Rows from block 3 of the encoder of a small spectrogram VQ-VAE, named by matrix and row number. Rows with one number belong to one neuron. Each number is 128 + 24 x the weight over its row's rms, rounded and kept within 0 to 255. All counts start at 0. After the name is the row's rms in percent of the matrix's.
After each neuron's rows are labels from the 100 clips, of 14976, where the neuron reaches its highest value: "band" is the frequency band that holds the peak; "responds to" is what is common among them. Only what is clearly more common there than usual is listed. The data: struck, bounced, scraped and rolled objects made by modal synthesis.
# fc1: MLP up (encoder.blocks.3.mlp.fc1.weight, 768x192), inputs 0-191
# fc2: MLP down (encoder.blocks.3.mlp.fc2.weight, 192x768, transposed), outputs 0-191

fc1.667 120 [148 117 145 128 116 172 128 128 128 180  90  22 128 128 128 128 199 128 128 128 128 128 128 162 156 112 128 128 128 128 163 128 128 128 128 128 171 128  96 128 128  76 128 128 151 128 128 128 170 128 128 128  92 111 128 128 165 137 149 128 128 128 128 128 128  67 147 128 174 107 128  72 128 128 166 128 128 128 102 128 128 165  71 103 128 171  69 170 113 128 130 128 167  64 128 128 164  89 128 128 128 128 141 106 128 128 206 128 128 128 172  79  75 128 128 128 184 128 128 156 128 128 128 128 128 147 154 128 128 128 110 128 162 128  77 128 156 128 128 128 128 128 157 128 100  96 128 128 128 128 109 128 128 128 128 100 128 139 128 128 128 175 110 128 128 128 128 128 128 128 128 119  88 128 128 128 128 128 202 128 128 128  95 128 160 128 128 128 128 110 128 128]
fc2.667 126 [128 128 128 128 128 113 101 128 128 128  99 128 115 128  93 118 158 123 128 118 128 128 128 128 128 128 128 128 128 136 128 128 128 128 128  91 128 128 128 128 114 128 128 128 128 128 144 147 128 128 128 128 108 128 128  66 128 168 104 168  92 128 192 125 187 128 128 128 128 126 128 128 128 128 128 128 170 128 101 128 128 128 119 128 128 128 128 128 128 128 128 163 128 128  77 128 137 128 128 170  56 128 128 128 144 195 128 138 128 128 128  99  94 167  93 128 128 128 128 186 128 160 128 128 128 164 128  96 128 128 128 128 128 128 128 184 128 128 128 128 128  87 128 128  89 128 128 128 128 128 128 194  93 128 223  97 128  85 128 128 146 177 160 225 128 128 128 128 128 137  63 203 128  69 104 128 128 128  71 128 128 128 128 149 128 158 128 128  95 128 128 104]
band: 250 to 500 Hz
responds to: rolling

fc1.664 105 [128 128 128 128 128 169 154 128 128  79 128 128 128 128 128 128 125 190 144 128 102 128 190 128 128  87 128 128 128 128 128 128 198 128 128  76 128 128 128 128 116 128 193  54 128 128 157 128 128 128 128 144 171 128 128 175  96  54 128 128  89 128 128 128  49 105 128 128 128 146 128 128 128 100  62 128  77 128 128 128 128 128 128 128 128 128 100 164 104  93 128 128 128 171 121 128 128 128 128 128 170 128 128 128 128 137 190 128 128 128 128 128 113 128 128 128  87 128 128 128 128 185 128 109 128 128 128 161 128 128 104 128 128 128  87 128 159 128 128 128 128 102 128 243 128  67 168 128 128 128  96 128 128 128 128 128 166 128 128 128  93 128 128 128 128 128 117 128 128 128 128 128 128 128 128 128 128 128 128 128 128 128 128 128 128 128 128 128  56 106 128 128]
fc2.664 102 [109 128 128  93 128 128 180 128 107 128 128 145 128 128 128 128 128 128 128  56 128 128  90 128 128 146 159 128 128 128 128 128 128 128 128 128 128 128 204 128 128 128 128 155 128 128 128 128 128 103 128 163 128 170 128 128  93 128 128 166 111 128 128 128 128 128 128 128 194 128 128 128 128 128 161 128 128  68 128 128  99 128 128  82 128 128 101 128  80 198 128 128 128 159 128 128 128 150  92 128 128 128 128 128 120 100 128 128 128 120 128 128 128 128 128 128 128 128 128 128 128 110 128  78  85 128 128 146 131 152  90 128 128 128 128 128 128 149 103 118 128  67 128 128 204 128 128 128 128 128 128 128 128 140 101 128  39 128 128 128  81 128 128  75 101 158  36 128 103  47 128  66  92 170 128 128 108 128 128 128 141 128 128 128 149 128 128  68 128 128 145 144]
band: 1000 to 2000 Hz
responds to: bouncing

fc1.722 093 [121 128 128 128 128 128  93 128 128 128 155  73 128 128 128 165 194 128 128 128  96 190 128 185 128  84 177 128 128 128 111  92 128  81 128 128 188 128 128 124 128 128 128 128  67 152 128 128 128 128 192 128 128 128 128 128 128 128 128 128 128 128 128 128 128 128 128 128 128 175 106  82 128 128 136 157  75 128 128 128 183 128 128 128  77 128 128 128 167 128 211 128 128  90 128  85 128 128 128 171 128 128 128 128 128  79 128 128 128 165  99 161 128 128 183 128 128 128 128  91 171  86 128  90 128 128 181 128 128 128 128 128 128 128 177 128 128 166 128 128 128 128 128 167 128 128 128 128 156 128  82 128 128 128  72 128 143 128 128 128 128 128 128 128 128 128 128 151 104 146 100 128 128 128 128 128 180 128 128 128 185  77 128 189 128 128 128 128 128 128 128 128]
fc2.722 082 [184 128  78 190 128 180 128 128 128 128 128 128  29 128 128 128 128 128 128 128 128 128 128 157 128 128 128 193 128 128 128 128 128 176 128 128 128 128 128 128 128 128 128 128 128 142 128 128 128 128 128 128 128 115 128 128 128 183 128 128  68 128 128 128 128 128 128 128 128 128 128 128 128 128 128 155 169 148 128 147 128  47 128 128 128  94 185 128 128  88 100 128 128 128 128 128 128 128  81 128 128 128 128 128 128  74 128 128 128 128 128 128 128 128 128 128 128 128 128 128 171 128 128 128 128 118  97 128 128 128 128 128 128 128  61 214 128 128 128 128 175 128  96 128  62 214 149 128 128 128 151 128 123 128 128 199 128 128 128 149 128 173 128  95 125 128  87  96 128  93 128 128 128 203 128 128 128 170 127 113  85 128 128 133 128 128 128 128 128 128 139 128]
band: 0 to 250 Hz
responds to: bouncing

fc1.376 090 [128 128 128 128 194 115 128 101 128 128  78  76 128 128 128 128 128 128 128 186 128  69 128 128 128 128 128 145 171 188 128 128 128 128 128 128 174  39 172 128 128 128 128 185 128 128 106 128 128 128 113 110 128 128 128  95 172 128 128 128 128 128 128 128 151 128 128 128 128  83 128 109 128  70 150 128 128 128  80 128  82  74 128 128 128 128  93 177 128 128 128 128 128 163 128 128 128 128 128 128 128 128 128 128 208 128 128 114 128 195  99 128 128 128 128 128 176  84 128 128 128  72 128 128 128 128  61 128 128 100 167 128 128 181 128 128 128 204 144 128 186 128 128 128 128 128 128 128  73 128 128  96  52 128 128 128 128 128 128 128 128 128 128 128 128 128 160 128 128 128 128 128 128 128 128 128 128 128 128 128 128 128 128 128 128 114 128 128 128 128 128 128]
fc2.376 098 [136 128 128 128 128 128 158 128 128 157 128 128 128 128 128 128 128 128 128 128 128 158 128 128 128 128 128 128 128 128 128 128  74 128 128 191  64 128 128 163 161 128 128 139 128 128 128 128 128 128 128 128 128 147 128 128  58 128 128 128 128 128 128 128  61 128  95 199 187 128 128  89  90 128 128  99 128 128 128 128 128 128 122 128 128 162 128 161 128 128 128 128 167 128 128 128 186 128  93 128 128  45 140 128 101 128 128 128 128 128 128 213 128 163 128 128 128 128 128  72 128  50 128  69  96 117 128 139 128 128 128 159 128 113  87 128 128  98 128 128 128 128  87 128 187 128  99 128 128 128 128 123 128 128 128 128 192  88 128 128 128 193 128 128 202 119  83 151 143 128 128 128 128 128 128 128 128 128 128 128 128 128 128 128 128 128 128  67 128 160 128 128]
band: 1000 to 2000 Hz; 500 to 1000 Hz
responds to: string; closed tube

fc1.516 088 [128 102 128 176 174 128 128 128 165 128 128  91 128 157 128  95 128 158 128 128 128 128 128 128 128 128  77 128 128 128  76 128 128  60 150 128 128 128 128 128  74 107 128 128 128 128 128 158 128 128 128 128 128 111 128 128 128 128 128  54 158 128 219  72 128 128 176 161 128 128 169  58 128  65 108 128 128 128  65 159 201 128 168 157 128 128 128 128 101 128 128 128 128 128  90 128 128 156 142 128 128 147 128 128 128 161 128 128 128 128 128 128 128 128 128 172 118 128 182 128 128 128 133 128 113 151 128 128 128 128 151 128 128 128 128 128 128  97  89  66 128 100 128 128  84 128 128 193 128 128 128 128 168 128 128 128 128 128 160 128 128 128 128 128 132 128 128 128 128 128 128 128 128 128  88 128  85 128 177 128 160 128 128 128  59 128 128 128 128 128  87 128]
fc2.516 065 [128 191 126 128 128 128 125 128 128 128 128 128 128 128 128 128 128 128 128 128 128 128 178  94 128 128 128 128 128 128  70 101 128 184 128 128 192 146  76 128 128 128 128 128 128 128 108 128 128 128 128 128 128 136 128 128 128 128 128 128 128 128 128 128 128 128 128 128  75 128 128 128 128 128 128 128  64 128  27 128 140 128 128 128 128 128 128  90 128  60 128 128 128 128 128 128 128 226 150 128 128 128 128 191 142 128 128 139 128 128 128 128 128 128 128  85 128 128 128 128 128 128 128 128 128 128 128 128 193  71 128 128 148  71 128 156  69 128 128 153 109 147 128 128 128 128 128 128 128 128 128 128 128 162 128 128 128 128 128 159 181 201 128 128  24 128 132 128 128 128 128 128 101  34 128 128 128 128 128 128 128 128 128 128 128 159 128 133 128 128 128 128]
band: 1000 to 2000 Hz
responds to: bouncing; rubber-like damping

fc1.18 091 [128 128 128 128  96 187 111 128 128 128 138 138 154 128 128  73 199 128 128 209 155 144 128 128  80 166 100 128 128 128 128 128 112 128 128 128 192  83 128 107 128 170 128 128  72 128 128 174 151 128 128 165  95 128 128 128 128 128 166 128 128 128 155 173  51  85 128 128 128 161 128 128 128 128 207 128 158 128 151 128 128 171 128 128 128 128  89 128  94 128 128 128 101 128 128 128 128 128 128 128 128 143  90 100 128 128 142 172 153 128 185 128  84 180 128 128 109 128 128 128 128 128 124 174 128 128 128 128 163 128 128 128  92 171 128 128 128 128 128 128 128 128 109 128  98 128 154 128 128 128 128 141 128 128 128 104 147 128 128  89 174 128 128 122 138 128 128 108 128 216 128 128 128 128 128 128  66 128 128 128 182 128 128 128 128 128 128 128 128 128 128 128]
fc2.18 082 [128 128 128 128 128 128 128 128 128 128 128 151 128 128 154 128 160 174 128 128 128 128 163 128 128 128 128 162 128 128 128 128  78 128 128 128 128 166  84 128 209 128 128 128 128 128 128 115 128 128 128 128 128 128 128 128 128 128 128 107 189 128 105 174 128 133  88 128 128 128 137 128 128 174 128 128 128 141 163 151 153 100 128 128 128 128 128 128 180 128 107 147 155  94 128 128 128  98 128 139 128 107 128 128 113 128 128  90 128 128 128 128 128 128 119 128 168 145 128 128 128 127 128 128 128  86  56  54 128 128 224 128 128 128 128 128 128 128 128 128  94 128  63 128 128 119 128 128 128 128 128 128 128 128 151 128 128 128 128 128 128 130 186  62 151 128 128 138 128 128 128 253 128  63 128 159 128 159 128 184 128 149 128 128 128 176 141 128 183 128 128 128]
band: 0 to 250 Hz
responds to: rubber-like damping; thin (high-pass)

fc1.151 111 [128 128 128 128 128  94 128 128  71 128 101  57 128 128 128 128 128 146 128 128 128 128 128 128 128 128 128 128 128 128 128  69 128 128 128 112 128 128 128 128 128 170 128 191  93 195 187 128 128 167 128 128 128  68 128  88 228 128 128  93 128 128 128 128 128 128 166 128 128 128 128  77 128 137 178 128 128 128 128 128 170 128 128 128  98 128 128 105 128 128 128 115 128 128 128  56 128 128 128 128 128 128 181 128 128 128 128 128 128 152  57 128 128 174 128 128 128 128 146 128 128 128 128 128 132  99 128 128 128 128 128 155 128 128 128  51 177  84 128 128 128 128 128 161 149 128 128 128 128  70 128 149 128 128 128  47 128 128 128 128 128 128 128 128 128 128 167 128 128 128 128 128 128 128 128 128 128 128 186 128 128  78 128 202 128 128 100 128 128 128 128 128]
fc2.151 135 [ 77 192 128 128  53 128 128 128 128 128 178 139 185 128  86 139 128 128 128 128 128 128 128  78 128 128 128 138 201 124 128 176 128 150 128 192 128 216 128 128 128 128  93 142 128 128 136 128 128 111 128  64  80 128 128 128 128 128 163 128 128  83 152 138  94 128 128 128 128 128 115 128 105 128 128 128 128 153 161 128 128 108 128 128 128 128 128 128 128 128 128 128 178 116 128 200 161 130  81 146  89 128  82 128 128 128  88 128 166 128 128 128 128 128 128 122 128 128 128 143 128 128 132  58  63 105 128 128  90 128 168 128 128 128 128 164 128  95 128 107 128 128 124 166 148 213 119 128 128 108 128 128 118 128 128 128 128  97 158 111 128 128 145 122 128 128 139 128 144 128 128 128 128 128 128 128 135 126 128 128 128 128 155  81 128 128 128  81 128 128 128 128]
band: 1000 to 2000 Hz
responds to: string

fc1.542 094 [128 177 128  78 128 128  78 128 128 150 159 105 128 174 128 128 110 128 128  84 128 128  91 152 128 128 157 128 128 128 128 128  87 128 128 128 164 128  89  76 104 128 128 128 128 155 128 128 148 128 128  87 128 128 128 155 200 128 128 128 171 128 128 128 131  66 128 128 128 128 158 128 150  97  67 128 128 158 128 128 128 128 128 128 128 128 128 179 128 128 128 128 128 128 160 128 128  90 128 128 128 128 160 128 128 172 128 128 128 179 128 128 128 128 172 128 128 128  63 128 128 221 128 167 128 128 128 128 199 128 188 148 128 162 128 128 128 128 128 118 128 128 127 128 128 172 128 190 128 128 128 128 128 128  63 128 128 128 128 111 128 165 128 163 128 128 128 128 128 100 125 128 128 128 128  49 128 128 128  95 163 128 175 128 128 128 128 153 128 128  77 128]
fc2.542 105 [154 128 128 154 128 128 128 128 128 128 128 128 128  92 107 128 128 128 172 204 121  57 128 128 155 128 128 128 128 128 128 205 111 128 128 128 128 128 128 128 160 128 128 128 128 128 128 128 128 128 128 128 128 128 128 128 107 128 128 176  87 142 128 128  67 128 128 128 128  36 128 128 179 150 170 128 128 128 128 128 128  52 128 128 128 128 128 157 118 128 128 128 147 158 128 128 127  98 128 128 128 128 128 128 115 100 128 128 195 128 128 128 128 128 128 158 128 173 128 128 176 128 128  60 169 128 100 155 128 128 113 128 128 128 105 203 128 128 128 128 128 184 128 128 128 190 120 128 128 128 128 128 128 128 128 128 151 128 128 184  56 128  66 128 128 128 128 128 128 128 128 128 128 184 128 128 128 106 104 168 128 128  92 128 128 119 128 128 128 128 195 128]
band: 0 to 250 Hz
responds to: pink noise; rumble

fc1.78 098 [128  97 128 155 144 128 128 128 128 128 128 128 128 103 171 128 128 156 186 128 128 128 128 154 128 128 128 128 128 128 128 128 128  91 128 128 128 128  69 128 128 166 128 128 128 164  83 128 137 186 158 128 128 187 128 128 128 128 128  73 128 128 128 147 128 128 128 128 110 180 128  87 128 128 128 128 161 105 162  92 128 201 128 128 105 128 128 128 128 128  80 128 128 178 128 128 128 128 202 128 128 128 116 128 128 128 128 128 128 128 128 128 128 128 145 128 128 128 177 128 174  90 128 184 128 128 128  96 128 128 128 128 128 180 128 128 128 128  87 128 172 128 128 128 128 181 128 128 128 128  76 147 128 128 128 128 101 128 128 128 128 128 176 128 128 128 128 128 128 128  76 184 128 128 128  30 191 128 154 128 128 128 128 156  69 128 128 195 128  99 128 110]
fc2.78 089 [187 128 144  90 128 128 132 128 128  58 128 128 128 115 161 128 128 128 128 128 128 128  80 158 128 128 128 128 128 128 128 128 128 128 128 128 128 128  53 173 128  76 128 128  95 128 128 128 128 128 128  50 128 128 130 128 128  78 128 128 128 128  91 128 128 128 128 128 128 128 128 128 128  67 128 128 128 128 128 128 128 128  43 128 128 128 128 128 128 128 202 128 128 128 128 128 128 128 128 128 101 128 128  70 128 168 128 151  39 200 128 128 128 128 128 128 128  96 128 128 128 128 128  73  47 128 128 106 128 128 128 128 120 128 128 128  68 128 128 128 128 128 161 128 128 128 128 128 128 128 187 206 128 128 128 128 172 128 128 128 128 128 154  97 128 128 118 128 128 128 128 128 128 178 128 128 128 128  83 181 150 128 128 170 128 128 128 128 128 128 128 129]
band: 250 to 500 Hz; 0 to 250 Hz
responds to: text has "noise"; rumble

fc1.493 098 [163 128 128  81 128 114 128 128 155 128 128 128 128 128 128  71 128 128 146  54 128 128 128 128 128 128 128 128 139  59 128 114 128 128  79 128 145 128 128 109 128 128 154  88 128 128 168 164 128 128 128 128 128 128 128 148 175 128 128  83 128 128 186 128 128 128 128 171 109 161  56 128 128 128 128 128 179 128 128 128 128 157 128 128 128 128 128 128 128 184 128 128 173 184 128 128 128  87  75 185 128  80 128 103 178 104 128  89 128 128 128 128  96 128 145 128 183 104 182 128 128 128 146 128 128 128 128 147 128 142 128 128 128 128 128 162 128 128 128 128 128 128 128 163 128 179 150 128 128 128  86 201 128 128 128 128  93 128 128 128 176 128 128 162 128 128 128 130 128 128  86 128  93 128 128 128 128  88 156 128 128 128 128 198 128 128  69 128 128 128 131 104]
fc2.493 078 [128 128 174 128 128 128 128 128 128 128 128 128 128 128 107 121 149  66 175 128 138  93 123 128 128 128 128 128 174 153 133 128 128 128 211 128 127 128 128 128 104 128 128 176 128  69 128 128 128 128 128 128  83 188 116  79 154 200 128 128 128 128 128 146  57 128 128 128  70 128 128 128 128 103 128 107 197 128 128 128 128 128 128 128 128 128 128 128 128 128 149 128  70 128 128  90  77 192 105 128  55 128  56 176 128 128 128 128 128 128 173  77 128 128  82 113  65 128 128 128 128 128 128 133 128 128 128 128 128 128 128  92 146 128 172 128 128 128 128 128 128 128 128 128  78 113 128 128 128 128 128 128 128 128 128 128 128 128 102 128 199 128 128 128 128 128 148 128 128 186 128 128 128 128 128 172 142 128 128 128 128 128 128  90 128 128 128 128 128 128 128 128]
band: 1000 to 2000 Hz
responds to: reverberation; text has "room"; text has "reverberant"

fc1.694 106 [128 184  89 128  87 128  52 128 158 128 128 128 128 128 128  73 128 181 128 128 128 166 152 128 128 128 128 128 128 185 128  99 178  79 128 128 156 128 128 128 128 128 128 109  63 128 128 128 128 101 157 170 128 128 128 100 100 183 128 128 128 151 152 128 128 128 161 128 128 169 128 128 128 128 128 128 174 110 128 128 160 157 128 111 128  88 128  86 128  91 128 128 164 128  90 128 128 128 146 128 128 128 128 136 128 128 147 120 180 128 128  69 128 179 152 128 128 174 181 128 130 176 153 156 128 128 128 128 128 128 128 128  69 128 128 128 171 179 128 128 128 128 128 128 128 128 128 112 128 151  91 128 128  53 185 128 128 128  80 128 128 128 128 128 128 128 128 128 128 191 128 128 128 128 128 128 128 113 128 128 128 128 128 128 128 128 128 164 128  91 128  60]
fc2.694 116 [159 128 128 147 128 128 128 148 128 160  86 147  76 128 128 128 128  56 139 128 128 128 166 128 128 168 128 104 128 128 128 103 128 160 128  92  78 128 105 128 128 128 128 128 128 128 128 128 128 128 128 128 183 128 128 128  60 128  84 141 128 191 174 128  64  94 127 128  89  85 166 118 128  86 140 118  84 128 109 128 128 128 128 128 183 128 128 128 104 128 128 146 128 128 128 128 187 128 151 124 128 128 128 128 128 128  80 128 128 128 124 110 162 128 128 178 128 128 106 128  89 128 128  77 130  85 128 128 128  92 128 128 128 126  74 128 157 128 128 128 128 185 105 160 128  82 121 101  80 123 128 128 128 122 128 128 128 111 128 128  74 128  90 128 156  62 128 128 128 128 128  70 128 128  92 128 112 128 161  77 107 137 128 128 128 164 165 128 128 128 128 103]
band: 0 to 250 Hz
responds to: bouncing; small

fc1.10 092 [128 128 128  73 163 128 128  60 128 128  96  64 128 119 128  37 183 128 128  90 128 128 148 128 158 153 128 128 128 128 128  71 128 128  97 128 128 128 128 128 128 128 128 128 128 128 128 165 155  84 162 128  99 128 128 180 128 128 128 128 161 128 128  87 128 128 200 128 128 128 128 128 128 128 128 128 171 128 104 128 203 128 110 106  76 128 128 128  88 160 128 160 128 128 128 128 128 128  89 182 128 128 108 128 128 128 128 128 110 157 128 128 106 128 128 128 105 153 128 128 128 128 128 128 128 128 128 128 176 128 128 128 128 128 128 128 128 128 128 128 109 175 128 128 128 153 128 128 128  96 150 128 154 128 128  86 128 150 115 128 207 128 128 168 128 200 128 128 171 128 112 128  98 128 146 128 128 128 128 128 128 128 128 128 128 110  67 128  79 128 128  58]
fc2.10 071 [128 128 128 128 173 128 151 128 128 128 128 128 128  84 128 128 128 128 128 128 128 128 128 128 128 128 128  96 128 128 128 130 128 128 151 128 128 128 197 128 128 128 117 128 139 128 128  90 211 128 128 128 128 128  85 128 179 128 128  77 128 128 128 109 128 191 128 128  79  94 128 128 166 128 128 105  74 128 128 128 128 128 128 128 128 160 128  74 113  31 128 177 128 128 128 128 147 128 128 128 138 128  85 128 128 186 199 128 128 128 128 168 128 128 128 161  44 128 128 128 128 128 128 128 158 128 128 128 128 128  73 128 128 128 128 128 128 185 128 128 128 196 128 128 128 128 128 128  73 128 128 128 128 128 128 165 128 135 128 128 208 128 128 128 191 128 128  83 128 128 128 128 128 128 128 128 128 128 128  63 128 128  89 128  96 128 128 128 128 128 128 128]
band: 500 to 1000 Hz
responds to: one hit

fc1.670 095 [128 128  93 128 175 128 157 128  98 104 137  59 128 128 128  97 110 128 128 128 128 128 187 128 128 128 172 128 103 128 128 128 128 128 122  97 176  63 128  83 128  99 142 128 128 128 128 165 128 128 198 172 172 128 128 183 128 128 128 103 128 159 128 154 128 128 128 128 128 151 128 128 128 128 128 100 128 128  75 128 128 128 146 128 128 158 128 128 128 128 128 128 128 128 128 128 128 172 128 128 128 128 128 128 161  65 210 150 160  85 157  92 128  60 128 128 128 128 149 128 201 128 128 154 181 128 100  84 128 128 128 128 128 128 128 128 128 175 128 128 128 128 128 128 128 128 140  83  72 128 128 128 128  78 153 128 105 128 128 128 128 130 128  83 128 128 128 128 128 128 128 167 128 128  60  87 128 128 128 128 100 128  80 128 128 128 166 128 128 128 128 128]
fc2.670 089 [128 128 128 128 128 128 128 128 128 125 128 101 128 128 147 128 128  78  91 128 128  96 222 128 128 128 128  75 128 128 128  63 143 174 128 150 128 132 128 128 128 114 128 128 128 104 158 128 128 128 128 128 128 128 128 128 128 128 128 128 128 128 128 128 128 128 171 128 128 128 100  69 128 115 128 128 128  99 128 128 128 152 128 128 128 128 128 104 128 128  98 128 128 128 128  74 210 133 128 128 128 128 128 129 105 128 128 129  80 197 128 145 128 128 210 171 128 128  51 122 128 128 128 155 128  97 128 128 128 137 128  86 194  49  83 128 109 128 128 128  92 128 128 128 133  84 128 147  62 128 128 128 128 128  99 128 125 128 128 110 109 128 175 128 128 128 205  89 128 128 104 128 169  73 128 170 110 128 128 128 111 128 128 128 128 128 128 128 128 128 128 128]
band: 1000 to 2000 Hz; 500 to 1000 Hz
responds to: clipping; text has "clipped"

fc1.442 093 [128 128 128 128 128 128 128 128 128 101  65 128 128 128 128  77  94 128 128 128  98 128 133 128 128 128 128 128 128 128 128 128 128 128 128 128 128 128 128 128  64 128 128 197  69 184 128 150 204 128 128  79 128 128  44 128 128 128 128  93 172 157 128 128  82 128 128 128 128 128 128 128  67 128 128 128 128 128 128 128 128 128 128 158 128 128  26 128  52 128 128 128 128 128 128 128 122 128 128 128 128 128 128 128 161 128 128 128 128 128 128 128  56 128 128 134 128 128 108 104 128 128 160 197 128 128 128 128 128 120 128 165 128 128  88 128 185 128 128 128 128 128 128 128 128 128 128 128 128  94 128 143 128 172 128  85 128  90 128 128 128 128 128 128 136 128 133 109 128 187 128 128 128  73 128 128 128 142 128  88 179  95 128 128 128 128 128 128 128 191  98 128]
fc2.442 107 [ 95 128 128 128 128 128 189  94 128 128 128 128 128 128 128 128  97 128 128 128  80 128  76 115 128 128 128 128 128 170 128 177 128 158 128 128  92 165 128 128 128 128 128 128 118  73 123 128 128 128 128 128 213 128 128 110  98 128 150 128 128 185 149 128 128  59 144 128 164 187 129  84 128 128 128 101 139 128 128  51 128 128 128 128 170 166 110 128 128 128  98 128 128 128 128 128 178 154 179 128 128 128 128 117 128 128 128 128 128  57 128 128 128 128 128 128 101 124 128 128 128 128 126  62 128 128 139 171 128 128  78 163 128 128 128 101 172 128  80 128 128 128 128 128 128 128 128 128 165 128 128 128 128 128 157 128 128 128  97 128 128 128 128 128 128 128  95 181 128  65 128 128 128 185 168 128 128 149  82 159 128 128 126 205 128 128 128 128 128 128 128 128]
band: 0 to 250 Hz; 250 to 500 Hz
responds to: large; string

fc1.95 086 [128 128 128 128 128 194  90 128 128 128 128 128 128 128 128 128 128 128 174 128  88 128 128 146 128 128 128 128 128 128 128 128 128 128  67 128 128 128 128  94 128  95 128 128 128 128  48 128 128 128 128 128 128 122 206 128 128 128 128 128 128 128 128 128 177  45 128 128 128 188 128 128 128 128 128 128 135  72 128 128  77  95 128 105 128 128 128 128  86 155 128 128 108 163 128 128 128 158 143 159 110 128 128  95 141 128 128 128 128 128 194 128  71 179 215 128 128 182 128 128 128 128 128 128 128 128 128 128 128 128 128 128  76 170 140 128 128 128 128 128 197 128 128  72 128 128 128 217 128 128  89 185 128 128 128 128 128 128  83 161 128 128 128 128 128 128 128 128 128 191 128 128 128 128 128 128 128 128 128 128 128 147 128 128 128 128 128 158 128 128 128 128]
fc2.95 080 [128 128 154 128 128 128 142 128 128 128 128 128 128 168 128 147 128 128 128 128 128 128  80 128 128 166 128 194 128 128 234 128 128 128 128 128  90 128 128 128 128 147 128 128 181 128 128 128 128  67  63 128 128 128 128  52 128  76 128 128 128 128 128 128   0 188 128 128 190 128 128 128 128 128 128 128 128 128 171  44 128 128 128 128  96 128 128 128 128 128 128 128 128 128 128 128 128 128 152 128 138 128 128 128 128 128 128 128 128 128 128 128 128 144 128 128 128 128 128 128 128 128 128  89 128 128 128 128 128 128 118 128  88 128 128 128 190 128 128 128 152 128 128 124 128 128 128 128 153 128  71 128 128 128 128 180 128 136 128 128 128 128 128 128 128  81 128 128 128 128 128 128 184 128 162 128 128 128 128 193 136 128 128 128 128 155 174 128 128 128 128 128]
band: 0 to 250 Hz
responds to: one hit

fc1.386 088 [190 128 143  71 128 128  80 128 128 183 128 128 128 128  49 128 128  93 128 152 128 128 185 113 128 140 128 128 128  88 128 128  66 163 128 191 128 128 128 128 128  68 128 128 128 158 128  87 128 128 128 128 128 128 128 128 174 128  82 128 128 128 128 128 128 128 128 193 123  70 128 128 128 107 128 128 128 128 128 128 128 128 128 128 128 128 128 181  85 128 128 128 128 128 128 128 128 121 128 146 148 128 128 128 128 216 128 128 128 128 128 104  63  89 128 128 128 128 164 160 128 171 128 128 128 128 128 144 128 116 128 128  86 128  65 128 168 128  95 128 128 128 166 128 128 128 128 128 128  90 128 165 128 128 162 128 128 128 128 128 128 128  91 168 128 128 172 128  93 215 128 185 128 128 128 128 128  97 101 128 128 128 128 131 150 128 128 121 128 128 128 128]
fc2.386 085 [128 100 138 128 128 142 128 128 104 128 128 128 128 128 128 128 128 170  98 142 128  81 128 128 128 128 128 128  98 128 131 128 183 128  51 128 128 128 128 128 128 189 128 128 128 122  33 128 128 128 174 128 128  86 128 128 128 128 128 128 128 128 128 128 128 128 128 128 203 128 128 167 128 128 174 128 128 143 128 128 128 108 128 163 128 128 128 128 128 128 128 128 128 128 228 128 128 128 128 128 128 112 128 128 128 128 128 138 128 128 128 128 128 128 128  52 128 140 128  95 128 128 128 128 128 128 128 178 128 128 128 128 128 128 128 157 128 128  75 128 128 128 128  93 128 184 128 128 128 142 128  83 147 128 128 128 128 103 128 128  67 128 128 128 128 128 128 183 252 128 128  68 128 128 120 157 128 128 128 169  84 128 128 128 128  72 128 128 148 170 128 128]
band: 0 to 250 Hz
responds to: rolling